config.toml
head_dim = 32
fused_qkv = false
inner_norm = false
patch_size = [8, 8]
positions = "sincos"
projector_hidden = 1024
muon_scale = "match_rms_adamw"
orthogonalizer = "polar_express"
epochs = 32.0
decay_fraction = 0.4
Rows from block 2 of a small self-supervised image encoder, named by matrix and row number. Rows with one number belong to one neuron. Each number is 500 + 40 x the weight over its row's rms, rounded and kept within 0 to 999. All counts start at 0. Numbers have three digits each.
After each neuron's rows are labels from the 100 images, of 14848, where the neuron reaches its largest size: "peak on" is the class under the peak. Only what is clearly more common there than usual is listed. The data: seven-segment displays showing three digits.
# gate: MLP gate (model.blocks.2.mlp.gate.weight, 576x192), inputs 128-191
# fc1: MLP up (model.blocks.2.mlp.fc1.weight, 576x192), inputs 128-191
# fc2: MLP down (model.blocks.2.mlp.fc2.weight, 192x576, transposed), outputs 128-191

gate.237:499423542537496543532469519485485535497474489488539482447569525534502505504560511516478440495511461507467558509477569529556557488413465457478545477472533504517499505470481465389519499543455558
fc1.237:536514490445463442518492485588542499491512526484510531493530526491508483521456487445536542459516559457533536523572450542472499517531516538497516500550479443546483536547535482521582439509569392
fc2.237:399549534538485474473554487389458454549410497498397503536496476503492557513550538470463561591527500528492496473494524485532484501486461467524505518538464511536506491546463563510465531543464485
peak on: screen

gate.103:473531539412532534472527503556538489469482483548482525477438500470470537481514469524486479432507450453491438467436477404522518506432577504532499480486475554500551555509488555407493468487528497
fc1.103:497527499518501496550502542526357463488478451526552529512424492505425514497563505478471524536458512475493572502441531519516503547508395507434543499510486479489421391514564463495523470482560479
fc2.103:496419519479500539511479521445577497461481531420447451478584514479457442495512503493510500423600525573528418458421537536416529504519514532555477457527470523542565503489504535444529500485505483
peak on: screen

gate.70:466454544478531492513553506470454419470507519524502449515565536455529473430505508597495436499564539496524441423407530523584475499450483452530438490540506537515553492519528542437440409492483461
fc1.70:470510491474534459525482440533533477509465499484468480527571536511526502540536533478423474495501582534520450526512517472506498489472527512553491554541462545532532448384518469487527437491539516
fc2.70:443533475419491538465545531494451502479573435429532438545498455408538519515517515538496518522506380455538499512509492493516517539492483543485449495503571527494501523546465522521450511573575511
peak on: screen

gate.381:517522513489463516481537557481503528557521538479454487523501545510490505452542485449511456462458426482510511492487509469463537459514516583549492489496491530482456524463534534474542484558490474
fc1.381:516456444483497584458474599502474513452514478424455547474438479569530562514504517496464475448516522493578485586446510534545531467565519490542559543509524534437467501465475467458517439516487530
fc2.381:506493480481547495516497498506482536545523417521551454463501395527474484434428501580510488450512538519493467564512499547465573529515479401490585511474514528481493479561432524529495458402531504
peak on: screen

gate.227:501513557467543547507488489513516522439508523539481479473466487551607471520519500493511489487473557568511509569496469504560528501458551509483530498562554499484490419540547497512443503520533419
fc1.227:521544479500479546630450480475540467501504536473474513484492535506492527471511477498506481527544584518467457517483514507503510533487536504474553504440502534490477525479457496484518511500494470
fc2.227:469455551533511483494532525496524517499471556474561538513449440560518573498480537452456520476468406483494451539440497524422533505527479486513557485459512530486460531458512506469451505525566545
peak on: surround

gate.372:427473413488481514513527453547498473562484443532484429519544535572476456458558555543496542495509481507484533531497496552539443510500542531555509510484495470477468491510516459481527514539526511
fc1.372:494585514518485491498480501580431483558456425488487476566519519485526521469522466493491456487539437411494478496576443407472494486549528513534555556518491488508506557487463503506550509484497416
fc2.372:491596480556549467540522451505508482506480507518517512410485479383460555534531583489503528521387453523444483458524553479510506428501485521461471597472446536461547475560514484502488502497487544
peak on: screen

gate.409:522509506461424516474482513469472504501440498555505480551492479414527478458548488468502481511459563517517526469524471486481463476453528562475419489469612454516483417510482487496522483476476470
fc1.409:498522463468527538470517477534502491429447559515503452519570475486509449522541513511547515513504480558445509421465527416500505458568502484476451473467538528508468562437523430455533508519406538
fc2.409:449499521511431444514542449541560519512497525491499472514542459504500483498446505583463520522511515498489484549479476482552487526496485490528550562483483464583510428526528526512511504503476566
peak on: surround

gate.232:498575494440500479447442463518448505515523561514481529469514499448501534482473430479471541508483448435545545416455506485510544496411442486497490448469448458509537552559541470485512465498487484
fc1.232:542510494547517470521503560484451480596567497514513480530563522510453466494555507558485521428463453494486510450547460420428530502525523528399571477441453526520450458443432508461514483495533533
fc2.232:457490508479505535552510515549445518498488578470449479471475530461536525540528532451526405554473510527529480462502478499452490516526482464556441486565503535517511427531455518579560506487535458
peak on: screen

gate.521:495535515528503547475453476427534450493460526556431467550548437469511514551541474486531454483483510553486448558539445507481521485508481458452521537535463483528475492557535517485506494452564527
fc1.521:549510576533584532518454522557488459561505474490471477493522554499439490466505471493415494562525450535532501468489484500465569441444499494452516507523402494445471460498431581488447437544501430
fc2.521:532400515469467476502499522486567521472491512530479479528515452491452518509549495395476489458493548466480491484452512492438440484539475567534458548501577544502575491518559513538507504425527510
peak on: screen

gate.96:583472544489500487470484463458493456473529574460423526514529432504492456590478388537495458574538536537524462472582486487510515514507468520512484573476498484455446504493530475539561516485535551
fc1.96:550448447414406474540474504466453555494487533437544566568483473507511386532513407462452494499545523579568489505490455442489523541495548435576466529483467532519449511513460500441568516524532582
fc2.96:501505514549569517546541530569437467452534524441496522472479476507482534486504531496521444501486484525514543533490524601468488529462528461475452503448434445435490541477490456548490577453517484
peak on: surround

gate.86:480489564597486524506497412529511476463504512499499606496508429512488503584516489486602457480478497432490447527446475516508547517518448414492474517478506498416479564524440552465467488445512534
fc1.86:424459508504512537547508422517444555467528527490501543507556473393523437529497510454567436509453478459489547523427497554442518519566524422515498450429476473435489533586532523456470482496489535
fc2.86:486506543511568498507398441456431476461506485497522595482523536456501491521493555487440489504483539539476520462455511508500512520502515447442536486494478405545434543439570578534575473523492528
peak on: screen

gate.212:522495495523539476427535509523522474530489488528525455503579467482526506500500507571456465445414563455453541499495541512514510514556506579485570506524547505515539552525495529504541522472478450
fc1.212:470447500553540482522443505462554504551504551511536443456518493494525492481496529494487512537522559484462495535413477450488597492472543560434483545460516475473485451502444492475498518471465477
fc2.212:460504475519517527543504486513437499475441454555514527503532492522526461593577431493484527515447516528514595474485524499490492503523541451498516529489565556470497473524561482486457406534578487
peak on: screen

gate.65:490556507496517493389462528463495588456538585515537485529408517570445534470449490494498426477493531517521528535513476483491512538451474567474547477530504425500518488447427466563559417556510495
fc1.65:468510529522488563517485518499498491418493524519502482451416511516453465502455530532521459543461538492480518478484471612507524527422530482499492504494497496578554464587543520474495478562485532
fc2.65:492561491492475463435492476502494463489471504543525499593439464536511543498563470485500464483522523500508579488505478479474423466537455519451561433425425498442533509435502539598505458526475463
peak on: surround

gate.181:472478480444453549504559553418534552443480501526428462520506552487442561508454508506497499415561539555409514566497583497491492487501541492516505515498468490469549489450518463482519577521445552
fc1.181:538483473532502505477498471500478530496470521485471512450522509492541436492535540511509516505486527516551486488451453544511553530495482552529496508548475475575457471511453561482471542513534495
fc2.181:501562433501461484474451508519512412427498462479574463473516558496509539517516525467524456454594514490547514492480492480555451521531522601445525486522526650472566506490584472532483453435543532
peak on: screen

gate.219:586481564485513454489431538443583536527433576563503487488448453570444416477483536454485507535497500453512471516579481464494514483611508569473530521467483469477477518560531426509547484501436563
fc1.219:575521552471463525589416494459468508515476558503541464517519448447458495400497479494536499517516479485502415511534501511575516536543525539561544466504495480526559503513484375356463555475467541
fc2.219:475429553473537437435545503449509489484529528571575463482508454623466504468481473550523424589505566497519589503489451512533556498529471526420437493420459519541462495443542503513511524488449545
peak on: surround

gate.316:455567600496473456477474480533539439517435490553491553487450547463496518499522474516482523508552441520477527397454581512499522436520528588466483426450540507457586486472588546468483529527492547
fc1.316:456519557447564443476464493475530529508443574499465549466420496559529436496448463533546568463444600544484462535478469476480491583513541500487507433470531503470513555570561437468484515435562494
fc2.316:461536466500492522516508450488482479554445436521559489489542512494487535476522489488534493561479482499495548420607498479433511489483494496539512512564427446495492509512531557493610462595416496
peak on: screen

gate.38:484494562510490534575500443472525426452525541509414424543446548524529443497522620546475548423458552457550533502462526451486490505482476501431511536530464533516507452510496497467546514434514431
fc1.38:468433493534540448611488444483484527442444469528435497522443513476562433519496484549470509508511539491518497488487465483466459562564513472441548476479436562533485501498470460483486550507516475
fc2.38:492493452491508489487464519524571466470459446519537513511476492447498535504520468506494507516491541486491508469612469496518443456519559450484515428457418556440427468534531497501533475579480576
peak on: screen

gate.453:585498517441569549414485569492484500505492484445465504492515470511522512477541548501489446587544522596523501436520515534525561463495491510485471554471502486530490404545593502515461506473485530
fc1.453:547511561562468548510608518497538534436559517500507477527420517494485434515541513541472498555439485568444493415421560444480421470517476467517504463522535495547457477422595505511530491520448501
fc2.453:439486485498519540500450461591506520477525501448478503511496444467470559430403494508555475519524494404508552508529437548472532453523531605528525524473426491495575503520541534540459524468492504
peak on: surround

gate.73:551478476498566485457539501435531499463471404568541483507547488433498519558541554429518509500539462534467464518567546503559503559415462502478474499493429469539522508459497503490515481479470540
fc1.73:465501428531549478504522481487432478462503499520492472425496522519449507531488564542488551478448511478533514530457443568472417537547451523515481496508551432447512506541439504583521508491536506
fc2.73:483565572495489423498479539491522524529510485469452542464501535487506460484524508459518468528531476479485507454489511540459450524521531484516543504476421502461557506482518537418486519525531475
peak on: screen

gate.495:485475519508556459466514478483546548466518513511519469536522547511425426505536503495541506480510479551495504549567496567465459482473589441550510493445476541505527546501528492489513491511539467
fc1.495:504524567464436524594496461527450496491487505455462553475478416507598564506445470507494501515442511438490490518426529513549528482521454512547488543531546481457461459506532459512513509511525483
fc2.495:386527511566552583476504526540461461403530516505511489489505536520454505536431539424542492540496546533493514411486443454459446577471508492566492511503591561508548479473488548563549507451500481
peak on: screen

gate.306:507523512493542579502569561494522516493491451479521396538522483460451469501474438476516499431488495431541434529545567506489475516481502496505501483523447483524424423537499500456542531503423508
fc1.306:509525471480534525502482523432561532498505434508445528458514478486475550554480485532610541472501474464576454462498528526544450425550427510490444552516491530481517525531493503571561579474561503
fc2.306:521525502551472465514492528436485524460514515465463548532527535504483450559514456493543504501447633481497442465541548451480522501500517520531474439501469489456519471585493409491440464511471547
peak on: screen

gate.292:564499446538549513591453465468476457483517554494439473524529432461481506551511494475539477480530508445476493490526469509448544482520495499407542499568495448506520533462509532540545495478524502
fc1.292:546479453430401530520517482487573533473475482474529582460454484533483490448543520518522531484521465510542495475597463456482451557471537575532521488456535511467490520559517493520431598556480520
fc2.292:502556537537509529486533550512541548569518448507545536507518521394552525489477502602463497543477545478488474556544527522529529597518413431524508501548485469483448535513508411515536527492476504
peak on: screen

gate.301:439498457496484453507531439448602568487495373484523499508467525478526549524496496543411549425549487580491508534495524550539499499472466481471434471489540455527518455529505469468494556477465507
fc1.301:507447455518523453513499476473608517488492457483509485514463523457539545512497484534435553477544513576482511550488532510551445483516426494472467453498530498561533443465507516514485527511511528
fc2.301:441545506555434517456491507499537450527489431526539529462452520521517478437497528467559397426477441468508507435495466497472479466571506511484465485524425508520508450476574487530507536510424509
peak on: surround

gate.284:509511521446519456536477548530521503505542529472505523509510521591519540489420467495413472514547467475525437553444520453459531557495483530536455500495525495494550517469523506581503451451484510
fc1.284:500472453578526496518418515447537569513502516456494516438545516506457537573461483511486507497519532555436518521479514534483430502467453532472517542477572506465455478463504586498474538560491489
fc2.284:468560578438492532506508492567519535488538510480474528486512560403521443479494511474487536530514494546491486485474492533432543484501440491486518533501534491486507478493568428491455474522502473
peak on: surround

gate.156:570485497492499483513568526435498519526457563517443439492502503526485545489549539485478460481581515467458430409521520456633577429471478507497521486483521511532496475599457502541495484491544451
fc1.156:460568531516539494524511560397464530486474463411463490487405554508513476518521486536456438496527510512453457456516489464531528566447448516487476516472532528560504475567518571475487475556519407
fc2.156:507493539482424505487529449563489470496529432507497467562472427523455454537402489461540527420527432456506609578537446460519510519489562497536473479517573546504521445471499526471522500458525488
peak on: screen

gate.75:510546475491475511477531461543518569479451417451516534502432485495470620544410472456486568472535441466553494449524597497429473583494480526550510527525450531514487487491475491601493505475439526
fc1.75:547505521505387543471500489479461589508577486534488525518472445510429521515452484517485532453504453466537555501482488540526572604565515450548553494425472477455453464452521555503458513452575451
fc2.75:518495427427572503487593516444521472494539521391503393438510468493533484543526445475487439433451481507417465559549543449466556567495540481471455497524543452528496504532492438489581530528493501
peak on: surround

gate.454:506436501538497496515496526474546501511516529475515482509445508524496579560487492465544489577547485508518390538534505515574549515457501519485488460469472484499537546426474537536525515482391517
fc1.454:520511475435479485549496553493391561494485505504464530494493471529580545432472559427474481466554425489523472542469454456519536452566442519429530519509565436564398501536405450481464564465546503
fc2.454:438450515536455524454492501551574519484491433480486500443465531510537505549502478564531489534491535426512523520509539457541503469469571465579518539515482511427543433487533528476489496450469498
peak on: screen

gate.420:517548524465539466521488454487434463508485536527468545455381561562501481466520527544489501473542468560532540515543510457512555455456514490419498507505486473481463506485498508562469450408525553
fc1.420:550522505537492477496492523522423517526559454479528606486425463520473507477502498542541510544553466469491419515527506493470481521518533563483457446527463568530452499513473572580472446466563511
fc2.420:432503518555554536419533512544543468495458544444545477535542568468502478552570458491518487423498430494493491569394469488545560486538526495512479491522552463506556517500519488447498535465472550
peak on: surround

gate.424:499561546460493403526440492526538497499486473502529495495420507505476480525476416514505435494539550486463515600479457501582525467507517529604460492479461518548496481485533480455559494403489551
fc1.424:500490506507435518441512486534562574474578421451475473496543545510426562493508507484506503556463425506433483489513551538453530515497449479495515485486517528449520588481506555410562504507498494
fc2.424:485470530504496465520514477456472501504414490635530421568485519454509467486523500510514474456486545517524494490489471570482433509467563549496487488586576516448495344537526520507496519477506482
peak on: surround

gate.396:469499505501551444501555502469551432541507531466495506479503464548596452441534468467515445499542544563559470497459550498510524393432520425501476480457459454517477521480464465508473506465454491
fc1.396:478495516537589456524465527479475521466491502454536511425449578479449526545486466476492555531516541522445524524571560463537579454468455477498484465549515546466428492516489535502590456528587502
fc2.396:482432461453482485507533573503500491492473504517505547495556547547507464485544502443536518447433506460488487513425529497495435524494494556551572454472524483507569540481565495486470572558461529
peak on: surround

gate.154:472488512432447518467521481534489496456479487483487609491464427495489555532427521565443553508548506501509521502430476539523489513557441561506465490534530541540526513548482518426541501525516578
fc1.154:518599471410534465460510426522494488526535511396464488440510514543566528503412499514443516562477538505502420544466538526439497495428517541525449512463518494468496496481542517540490547524477524
fc2.154:478459524508544453481514578465506470553458560485503496494535462553593509544575466553512501463498492561462499532545562514498492425465492491479531440521577511503505479505465525526500505490517463
peak on: screen

gate.33:476427542507522475555519493558549445466498443502459438494533513473507501395541517425515584546483481475500541574479565461488568520479494466449531459511498499422538451553590496517435445525462515
fc1.33:474523507456549516516469497481482525492493479569462440491492465540522549595487535528494488467481455507554425468512531511485502426590599521452474504580495496496495473489479450552533493470453526
fc2.33:520523513556495499524531475499540363569459505515540491518518481480496520386507491490467489452530530495501507485455555474451413538443518487532557598441521539446490546538521474419499492525485526
peak on: screen

gate.97:542493488492538491470508472516464500577520478538501489547531439454508496489439500489468492521435469491433468488566449542499490500487420542543545545474513548434556458500585539489492497511524413
fc1.97:499526441513552433495484501505432483535579518500487484517545485462484443519470528531524555451406476440486502524519442552536403516534476550531487501481467522427529487486569526494498459555509376
fc2.97:479470448535541564528514504507509540484494569492545461561440541497537539579487479522452541479493473537483490447469450468461579532467522507476521426497492506545560391493477511476463440508465514
peak on: surround

gate.467:531490538511480426510444426493479465503565461494468512445468496551469501520483561478542505416480457495554505521524500545500538495516513533542566513553439446547499467439495493482499549506503492
fc1.467:458435498486409538551553525500474484506494459440499435437549460447509442514532499541536576560478585527482482466581515516567521500483452485460446486532531466479543492599511550503500405542544446
fc2.467:474489515516467493448445434468502429438469485529485535483538591520496484471503444517464483479460519533477481536533496462538538513511465512506619532473563454506519456490516410428491511513499519
peak on: surround

gate.363:494488555486576417488493494504531506481456463456436478476562497509481447473446523545466551469424581520584471533562495552531487525418519520485530487491515475520501484539433462529504506494501505
fc1.363:493452592516477549539508509550434523475480493550523489519478484504490554424464520480429509480607486523437480494481429483531434514487467435507480491534523466495484470491508533563415563539527507
fc2.363:510590502487428546490467491497468518528492525455472509493490537578504487516495446454485520532471545457468442528473546523554513503487494521501456467495610498502539505523494451475547413498495467
peak on: surround

gate.244:535497471518461478533462480429507548442515559561427509527494462557551416502404478465523518512472499465504554487521487492395509416507542520559504502494451549474490497503511486453557538499460474
fc1.244:493502493460416452507407462440496535468449479489454425508534474580531419479502560478458480493511494506541571549488483467491564519523574559533521489490483499506522504503532456482495547459490576
fc2.244:547491452514483471456522529491496428511554466506516558439480391456498509490429570513518500459474527493551549521490475543544509451530454432460522498528474497416478487563493501526467514545471480
peak on: screen

gate.277:470530508570564504541509416483551524547485523489445527492532477469471536456468480507527526581454505562467499453483566540440510459510536522498509596496465595551525480537482509476496529524538460
fc1.277:534494476477483508470549535479441527450492513439562470508448498554487520500542451480470518486522520462567510542495451487581497475525445478533478405489519438477479503528468423555485502533496549
fc2.277:492560506476489436561458543421543564499533507547425550504487454470489564418466506552557521485524441463457460531469535536459559569515603508447504513440484525560547594505467480468459532499431515
peak on: screen

gate.21:535548571434539536509487466485517494489520444491515565514518546527464513482470426497560461531532531502490454537504586513474474580519474532501457511505502453560557451535537498495522517530445508
fc1.21:447423522468453503502479518568455471530491491554527499483502552469472503489519545538442455438451452456502516519538456484497525455510481475509501501465450506457485414551512449534564523465562544
fc2.21:567514547505454441501552559468495489482541482445437468502461533579496466538557386479465460508553545577499472503461504550513496580489525537527474504504547569503492547454438456431537449505427511
peak on: surround

gate.468:540402440480510506471519516524576521475461547549549541452524470478609508537469451494568523460453465485504434505458575498554494485477514512581435455542395494562496539508464466496471466485492512
fc1.468:535474481509543521471485591493527530479566481490466485463490495547500519522505467562531450490535506560520411522452527495507489463472588495584527522501471538533578478541531519398417500455462539
fc2.468:538562530468442567472503521485484465521514452425539578522498484545476511466516455467493507561456473494432568458504469463554548498495458413488510526454558463473426524581548443482456546550478499
peak on: screen

gate.208:466513469536494514499543576468501424485484568525515523565526434504413411601452498570555587392491474504589489514507529491498550571524511429425431479532407478521470475449492481541488525510503462
fc1.208:465537502489485530508540552495519519432537426530485446625589473456518477525501534520454527537534502513494489488483469482442477494583480493517522516526517457442539424455546498496462541507453443
fc2.208:469560505494495485547433476533481550537570443476571577485474474474547495494501505519491481503421499549411522494527457443479513516564469474537462477447489495550514517571523471478455501567473507
peak on: surround

gate.278:453481552527512485408456530551458552471495497423567531425482506479569490421551455541548514424476501482510530452473480491515540494498489558505497521472547544492479590541487540438518593504540556
fc1.278:586592473524443422529516440502474471605515527519508509597456499463454501569459502520437497501529521481474520511535439564460491538453518464508451466485477520467491413519445553516514455493587426
fc2.278:530496572475577485446434588449416520475414556497489487499521520506488596535524551491473547484481480510563510511482529523473474506501486514403538535522455512478554518422449499468415514520478506
peak on: screen

gate.2:420515503489458474518520526502585547466577506540561507482454555449470608529519502486527526419517487569528435486520488480513496455519481519535457531551454553481417561499501527554506545445494510
fc1.2:508501511559530552514580520504527574522478436475560472519517546488499495455506468455480573537485529432538481476534582534460533523449504550549505547482492497487579451471496451505499539534535508
fc2.2:435508488481473404448514542471529532430500474544499485490542534527568526504470472479470380531515583468562441479495490479531541483525454520449529434505440519478496463541486543513442515485480560
peak on: surround

gate.338:524561506564436456529446504482524548520481483477541482534493504531519513470484473554537459415522447517506495510485570511508495549447520625610461496512537464534513509479514493472516550507556546
fc1.338:502548539413494593497576570506523481528464500496510509431501524526500558475581447394476465432430467539564477539424545510517526482467460477499519492517468524535459589517474455455534516534546509
fc2.338:503521531510524475512464474533513498451463463534519544500529528461489559534423433440490483534531542436568504432613506594455467509423540548470469505488446503447450481472429584512520520467496500
peak on: surround

gate.566:466474576470473523543503521448559591568490483492454486589528479522452493537422482514538470479496545516515373539515494470510515549470499512487440496486588455475502536451510502540509482472478479
fc1.566:484528500508485453498514470513369461536537517491555536447519513463476432512535481451451486508472453526496578472557527491443465541483526472533548485490430548557470512540468475491471479508486516
fc2.566:476478452516484497469537531507531449512411469445464449567578570532461517511493533504532538470534464442507446564467432507532525561502545571462519466505463509432521552567509551464565475501567462
peak on: surround

gate.541:558472412432476489529529408484483546515483519440491489473563506528526511478457506459485563450470523464503528512488523470502562488546571522502560551498456554548459455461452467487552549470521442
fc1.541:504492459491504468497537500479470537498474531470456480531529524509524493456474549470454430428480487428493548503507513499540494500528483589503472568549478497547460527452493495478469542494488510
fc2.541:471517481506435587439490505555516459477523440506491475453582452530446528548487482561403493551460496544515484475565485499485536494553534478530510504453467498458465550481467460500546447432471544
peak on: screen

gate.342:451453453550453535439527513498517555491522515436511512507523556503418493451480512485595520480564521525499498487517568384515504476515502548458532450548517445430553591415487445498559490498445455
fc1.342:516503564542500571474512454440492485497518555515549482508509517501464515451499559575533506463499510513484548474475499482558405475508482520452559583435547463473537518495561509493515493482449514
fc2.342:451491459478537566523446429544430438502470508499612499451463420508553546527474461476515503494479511416516525482472490530466569446518564515537431501548505435558415520526490504544505452469538428
peak on: surround

gate.356:503425477461568461500592532505454576433440509499454490511463557561478524519476481527535523505535474517570456538558527543539542410512474399544515534440494485539552522503435482477482505509558490
fc1.356:545550500493388445445534504417483500461494516526523492455482470499565467513466519484537573524495448566526508498529577449564618531510416374495481601485434496508462482522478489432497540548473516
fc2.356:512504475518527521561527419539522449466494479458495436425536511580500569529525520564490528543588482580495587533522485531509552498520473502519507476491532488529514527440531466534553502495524441
peak on: screen